{"train_examples": 26041, "method": "mae", "encoder_activation": "gelu", "encoder_mlp_ratio": 2, "encoder_qk_norm": false, "encoder_parallel_block": false, "encoder_inner_norm": false, "encoder_moe_every": 2, "encoder_shared_expert": false, "beta2": 0.99, "max_precond_dim": 512, "max_steps": 17100, "batch_size": 128, "lr_schedule": "wsd", "warmup_steps": 850}
Rows from expert 29 of block 9 of the encoder, named by matrix and row number. Rows with one number belong to one neuron. Each number is 500 + 50 x the weight over its row's rms, rounded and kept within 0 to 999. All counts start at 0. Numbers have three digits each. After the name is the row's rms in percent of the matrix's.
# up: expert up (encoder.blocks.9.mlp.up, 32x64x128), inputs 0-127
# down: expert down (encoder.blocks.9.mlp.down, 32x128x64, transposed), outputs 0-127
up.10 110:481534513506571523501447506540524464473492463458533475425554359500557543511493490516522494446455459531503547535542525565551453556484574526454650536487538490518400481458443489467541535576455396463603502492555492438442523507525571495453539471547517487458488501474521574495525513563396497563461388498613544562405623601451499420478429495458478476488476493510498503500457494417550535580486
up.11 094:535508436421468639486538504478472533498519488482499490559575479470562513521492562606454483466468499483542577486512374461418548507535480521480451479494549483583523504550533424489405432450617408425510496491528399509554402473471388480526490474560358472512497563460487491503470521483595450491475516469534562521480504476492483514530439462555503516624514591542455493580576538487514492456495
up.12 078:521482526475453491541507532565520552483462449543508477655560557519427506535506561506477481559436514463457552507454525518430490546508525380451329459465514585495433491485584472507403449509514412486451494471494520467526437495509530438543507475486446468526472520509571554512493522441384454477462487609542554475584421446585519480419495411535477545497509461500432610484434513436504456469496
up.13 063:558530482435639526534414483505497633434486476483583466460456420531455495508534545587391476558497460488492526427540521541512541496474467454496467477473474597327427514429544549576444530445488406412503475516505472477507490476467428518504495465455634456524518498503575550527438505444511512433545483503518528532449517457518533545470550464556481449510500498489563451556467423609475516491476
up.14 089:464524585527439525471382482508482481566487459548529493471590481521439407504504493601563489452435612541444561426477551505498491503459534520415412500456537481494583469428489566514474485518453510493512514518451595455546477536487532444457557484471535510509496433476617553493408498516345514504543492580554530458526468534574542509397591459497508427494491463551527556461545571487571489417531
up.15 138:519511538529552568458543527478532410534519490510472504516455565477464492497478507495498505386552449469481468440524579546597491514541456583503478556516504571456488521488446495492558614443553586507519516437471449522477452455510486538503538529372473508528516474575376496468589579475529445455450503543410541533501540395495528501521546492407497478533491569520476315379498536471491584516465
up.16 088:459585535586613519481627516503487473420519509431489544454486557459539551539500542460412524421503483507480420388459497522530517518510487447425530571549519525543468511552502295489473521462569463554342498516457532573513550447517535512560440416496533510501561466526496473534519511517436548562536460445482423505518468461535525457465446525497494471458516449536471502479492452380554495515500
up.17 065:497440597463469433521599492459464498490507510475593543504508498541499512486449446484516463529414572444529498426426435599487522512479442554486439516490479474518476545588539480492465506600604424470483540545478499528491459556491472512461549477465413479517518643459533527527477596475512464483516458487553588526454546591601394459453462475480528519572519551405513549358524520574502570465481
up.18 091:479562452415532455493505499616522503476488542388495482454506574426481484525585506512379488380446430486547494461449489556486453492524500441573451510522467470613453530518527432553473423482604500461444496513433552494620500537508553582473495460486337482515531541567479500551504545498502470533531550523608442488452451457443452445441465473566488561528513504534459560444520476486541469546485
up.19 073:538508475494477628525484523475504573446491476502504467481546480478534458513568555466554398416469500522433513468488514533522499540514547489532526547542494444386609489542537401525538476508540456493377520497503523465466579463519433566566458498495553449493501486504455425470497470544496504473546558528356492474533392388534532533659464495529483515480511367530449504540467437558454508455588
up.20 114:479502464497446467519560463520518491532453495566488499447491554545557535464407515412571500486549523479484538510528484375549555496475513483520454394524576460562556473688481469523447491495447615545635502547487541473506449542513469515525557505559449554477438513524519515479613516518491502525417483434384462513483525536493411537538465481457537495532505614436540448467547583569465526510439
up.21 103:566530527493519569527442519447512581490482456520498444486468495431411432506540555450403398541535569548417480497514520521577535559491429506418530526517470443369513490369486525533524527422564495488482475633501534513511504537493474505523520489519437492487511438469519515506495523436479508515597455543458521474552451612532461526572596503537539527485478453466512371443476527576442594608493
up.22 099:487539441593426513505436497594467481585427507504479558522432469530499543463414463431543538472534446485566406482488556502566462532547372533477592521505452478516506476556499553570618516374561519609556499516492485479540465533530635448432499503448470538477518431497483581530527521589501504549459518488465474507521508468518516559461479613460421511529492454407573455531520522429485472517494
up.23 078:540569513496425560501476483379492547548486484481563524496572580502573530498492483500519561505440516478561499434411431514550482462473479563400511442507514487506628463581499653494484446568521537576444485423493474572497473502485453485414540491492636516477528456442494518537476534505582484436518475421396515486499524561497492392398467490592450485552489393498542521531491520497500497474470
up.24 126:463520543518492517487515493404523587485407455434443531489532555523494445520559461568445346565547510553476487533510500470571496515469467524416510519530534594421441471474509421494547512515563542409457515495462466559575518530504506582548528540514617507464503499469384533513481448498529505459449495441546536456377482568518516570526465516431481598488487511416497530485518419600401594501519
up.25 107:519573587488579467512521491576534499526506500439518540489506376496537493529553567454480485492521484468537550528503496525469477402504544489498422554457589543449517467380406577543398566546460530482596538496453483456486473470516531483494443521502635484512496466513584516498438514532564522537470432552526429537435483505367486454507537508431469547494455556449585342476495537545525544539434
up.26 063:440453535500519598590493512442491499469517519573523505610531577519497552537555539481600424469396495497448518450463528553448490389490568380518549535547540524500583512524519425510415521561560405483489512436469493554391473507565377484530481505578495495532492505538541567495509511515489518528511459542408560529475447434477500504593416507486448500511464530553359512466438461508498452515532
up.27 080:485559518417444502478485551468528543565511491458494554548596460481503497447529436468571485504473507529542541519457473504534528395507515618500603496522594492418478479390490503535561573442529496400579484526489456514542397452480604517496516448485447504516483562534538508489498568443627478507423479466499524495572446421441501477495539545517508520574526548558559387455504463443548632536447
up.28 108:490507457531564460519515507542474484534423528577456484474521637448478532483497532443451590459546507540422505427485583517534562460506545662539562513552479543372481562517540357462505547465509530484377508460488447464489463478509524535532508549502609504508535518513371502462533415452512509501499553508542521481449512414480556577531493518414468519472521502474502469558439403581527510514532
up.29 113:444472470389481574524478525433495433518506525509550477439515527499575484470498472415335517438472523473524500467553558494616454528571463499400552432522469522483396504593501476478569522509570496563535486392508462543496485514498540531423501487516478499493485501557522500513545547548569516477475510459448553541513569664531507461627346506439470521451497499532502526536510499443469523480458
up.30 112:509509569531489460438604513454505552488464480505555550509492443513480485489495547503503470529464482421567547533439407516383515493596540546481366522470519512420484536479521526519439555517450482547543460635488515491523524482472456479480525512461411511529458556479584516496505508528529466443473478505693530475467462612501489499511479455458534487537482512369610424495464543528475631472451
up.31 115:456535524549457520490506490450497400357483450440506542502567512469491484520467572440613461424546509520576451437476504494506471379511493518573494491534488473573555494501487377448469464558610533513376498531489544458533607451502516513522524467524498520533470553472514557516541520514535533478554501412480527512489442459455483478536432510554498443442489361586440575454488588568507461425559
up.32 112:568480494495456407549502500484500476538486476416569520471575524521514497457454486411578460449535431472488523464434482417540518469513438429599469499481556494540512488406482523455483511461474685483518466519559441448476508595487533473502440478529543578500487517555551510479479447475483508470503481451545493540475507568425490441561410583458493502478456432584524425595546517335542529578450
up.33 098:530496374467466424521464538513551571603497460607532488592520465475512475500530446472484418552464506458548476466479530552578466539487556615523583470511539552612546524484476588529576579497465438409446486528518458502506569496458498497439587500436515496503503547464390582495422543485545516520487441485400492520509411477467519522555498554463473579491518401535425507549512449595466502525466
up.34 089:538493468595579376490489491473448410503463463473562480500515506498412471470519440519436568527566461510467509531557523531580539516450478548613445465513494511480331467524552493444471519499580515505463491526494471499531512509492452481437535462543428487480553533496462576447527508472572514521513466543582500532394555579478576500633527514547489461534518566422521382444523376582519485490485
down.10 108:483413496567543552512485434562463536570543481487455510558520419523504539480474470442577517529404462505439460520572508486457482497521456446569385491464468508499497561540535485480550553431644603480527491459502465512382459486478580488495425580540523547501581471514418474555543559494543528541405429411566503425482418570549479480499446570469474505575550580514486405448522503498549523519471
down.11 104:534499484344510492481518496519568525420501477539484494502574506542515544498484542450484448491574495439586457519508508485500577509524538459466496484505506438503450487478458508505471472542401617481440500500631581490579505468504496490475542448423392518462568523494640506500476550476465494470499371457474506497391424508541541462491619589524452559446481485442511490593602517471551430492522
down.12 068:534616458564533493446432513474448381455502489472539453461504523522431518561529581472502535420427512461629404459412524537490476569511488522431532593474426491498481474588529503550497400434483563526467536503529509500518475467537475527488485522483411508555528468456560501468520473661474492491550573530498483494510475483481494465502519550588486592428441435409482448635511488554539506518550
down.13 068:486442525401498528472549468446508532541554495502484536499475514544471536530488467485480528514410557430513519555504541502486511421584555425483551501470589541558474516405534478484473498551482583421531476468470438518442486488408603533476504482543517485465482518487571528542555524523526488474458484480593520538564494559473523442518548214503549465528548455540479536469492537500438376498491
down.14 083:465436465453519479485489511482393484496445475420503481540511558425502512513496480481489447483492504538522523507502486579507392540498448500492430503466490518518508484517540457552515539456535753492482431554533425570432497567489440509511596522540438481531527448548525506440456528479604453542554555512508504497554509528406512491466532520540486530406483530523544625475419504465633462417478
down.15 117:482475512413452463582504516462543514500550509456477548490465533477512495438415479499470458468545547536455588522551444476537523504484491492689619445548535384513496487479493519519414488544447268529467494518475518509557513522584547487517495519495639418431509455477468521486500503472483562527516419530499494473479538511498493526507460574546521432523513520594495512425486511512474585463491
down.16 070:518545464714544486456490503499440533491500560477503465524471489528493491477532540466489532490524427486528462517485422455490555506572522543743554514526499453507521459502484578495457518395461427523523506476416534508479490519451480505530437539466470519472569425563511517506533419484462410492476596552492487469539405434497505441533481624455431513456495564502478457478495473510537556471527
down.17 068:495500519289536474487496540446447421557461475547518514494547462435581558547488483504545424476583438523417420483488532507504543485497484600500557455512527476492484522525471551477427520452560496535507492473445497539493538490501607513458583501499382497513548481556485474542474433477467414524515480510549508530583492495454557525398589597543397501470536508456444423492497481484641522494455
down.18 068:555584464462541478386503484423502541548544518537488493498493485535488548518525412517492407525695469482535429440528487502439579486606562492581578437455455470491540551539536533480373448440433455494443478486571509529511498479557514550511486538473416561522410518546505485544491476591489556522511444508582492446495472507497496469461527513511507501535500480367467357493559503488478513555489
down.19 077:582562515641493452481556535507504483377421511495526530496482461560478516534478601436486510498505519467587435513495537462530491534578521512601447541469526465486480428466434485492555457480349582516573487442536415493462541535492534465509544530484550465390496527600564524518535495478475383471443518547477492539378507411509484493467540417615460471502528544579491518497475478526465466486539
down.20 107:566483529377510513451495475561622439521478486555532482440511505469581548445532465507535533476636491536482480527442506500497471480487510487475390431537500470458537510490450544441501463515589331528443532557537567466609578544595448504488498519459428497557492520529452457430450518399577523544517562443442485504473519517548471549531531603428519408517498531444467545509547469518448556486488
down.21 109:463489551526481468520510519458487456476498574470482496460507461515509503485549492490462432569512566511486556479534558519529504611553523465563586506486590469481556483448495501545456502466470571506553480477424421499380504508565501476495529483460530492456325462606513517494483568448569484496471453564530498588468439465426522529526532353633492377470471550602523551481413546476530510436483
down.22 100:527489471507420464426466505519441557496472536485521530525436478480636507429518475479460462563559451569422600466500434475536447509492469531618440456562446496424565471547485529464518558512523369526515507558412508508459447542479557493509520554429613515485528460472429475530493499509503515573546592484598501519580553522485480518579411483426490453477528501516497644428515451510426560469498
down.23 087:487472475327582495521457491504528517444454455578516514534554514431507441523429499518468450529501442484514461449484515514512523477473506587397516461469463616513457494501493532418569473525474479484492505535473513460446518465430595521515568491489560552589639492528497497491438500518519449500442689554471498535532473426516488491505498539513403492491527437641475579556446444529560490509486
down.24 106:439461536536511507547490520441486500445478545540565525431468472534449527545447486535418464550457576449565448449494517489492596540496539437609544470407560454546484508431463536503487465600493537441567485436503411448443521406547514469462553474517451512570331510535554514557515476451497442504473566593545504491528489475513541526611512397536519484564493522589458410539499520505431443577493
down.25 113:432424558481426536514555475445598573524559479455459530467523588500413511465461473509457538477450538499369505480544547540529500467412458446449522465551567494512458508461503446554470544393532560480543500547597479501535478481588529501505476497568572503433457492503416502533454552481558598558455486417537497437383573605540491552598494461435516559521498519514502450426553514410469481470468
down.26 064:574564500525536558459509450513483479467543487530524491545506517549471558551470653444516532383438505454579408579450586454445520502528541511551395547422451514523506490469487480451438431403405504534484520421541443515497518494517530499467429481532504519477546472570581512564525548480440410463422512486452499556454580458578485489397514515448424495479535522492514505528501525556653509550474
down.27 092:500449533338463470485552520519536587483566544517472531507468548473585537478424508522534439486470538545431569507523488526543552455438453540507420426570573429496479500481460484536444503413425561556509514601538567509577538473561530553500467451485559425540606553494427509459439548384467541537501358504490490509460455421503484500485512520484497524462504444595505437479517564457475589504458
down.28 110:570540525529509546487517539397529460435563510449494560519443456520457458545547581538412537431406547469596510500486479521521518497519520506673514576478517563548451435492493517537551504492457362551491440463435473514521513554458532509518504535515524483440513538530519517456502489568455466477485439597542488513526538432453495475507456449447548492524444481634538344468388511534484451485582
down.29 121:492495523461527528535434479487509558490532485520538508523486464522469543504408483464515461509545470512412433513562592444483546477539568510548538435471548437503559541460483508431531495594644247451527550460458457449487518456526524469461494489511686545498497506515454509548516517402479509468491516494472515550494479423572489520476531523474488370540530510556461508496510490486522491574455
down.30 122:425502574392465507521470517459516409526538430489473486428548534494510561483503410563453428536525531519423536474506507577467510492478486448341553466505588464497445545463528466614514410538552554498479476550556536546492493516559512511463538491579404463571531549486539450436453519494602512577585455513601496386488440564468506497589509521569538459513469477512500452514496527430543455454447
down.31 084:556539450558564441421457520491521526460457506485530481643536503425579464550525565487547577532526420477568383453493416460487483483503530588522460523509411461528487452523461521486495496461471579522416507474486646522551515533433415541511574495490509498472496463508583551497469439452441465502482593491394454548491540422518502520409509557596459558431525531420528470519422457524493492512555
down.32 126:503534447398454488547504484517524553529474490515488449475461554483542484425540551490556519499550464538487472542477401493537498425489529497547524417537440490457499496567533447546479483502605522542459543571542606521603458532482386512525396511492634542514500538332487486479456531438612596482490451373420514470404500519534508506474571534528559554463497523442505449506538504475493532458489
down.33 076:470449509422392501408473483469499540496512510444512537469343569465459440551495475535492557464487508489501521552568555523498443445513500503556472521491482506529513516509514454503639526477424591467511435509411576536521466540531529528524554533511517477532493498562444511515476491536466558495530604471530471498560554465457489490566553367319505616547451441600541401484469489518472489511493
down.34 086:435439542354562554506432480440485489578557475492467540494477508546550478483516433539525494499463485492462495604518602473443562497581562487547571507484534494538447518466512509520531466560524363493517531414433574493594455465466416455504471568565518475495444495523467497544562522512444534488494489493561490461578445529499476422508506492611604461544441458481527370526453544503527363519490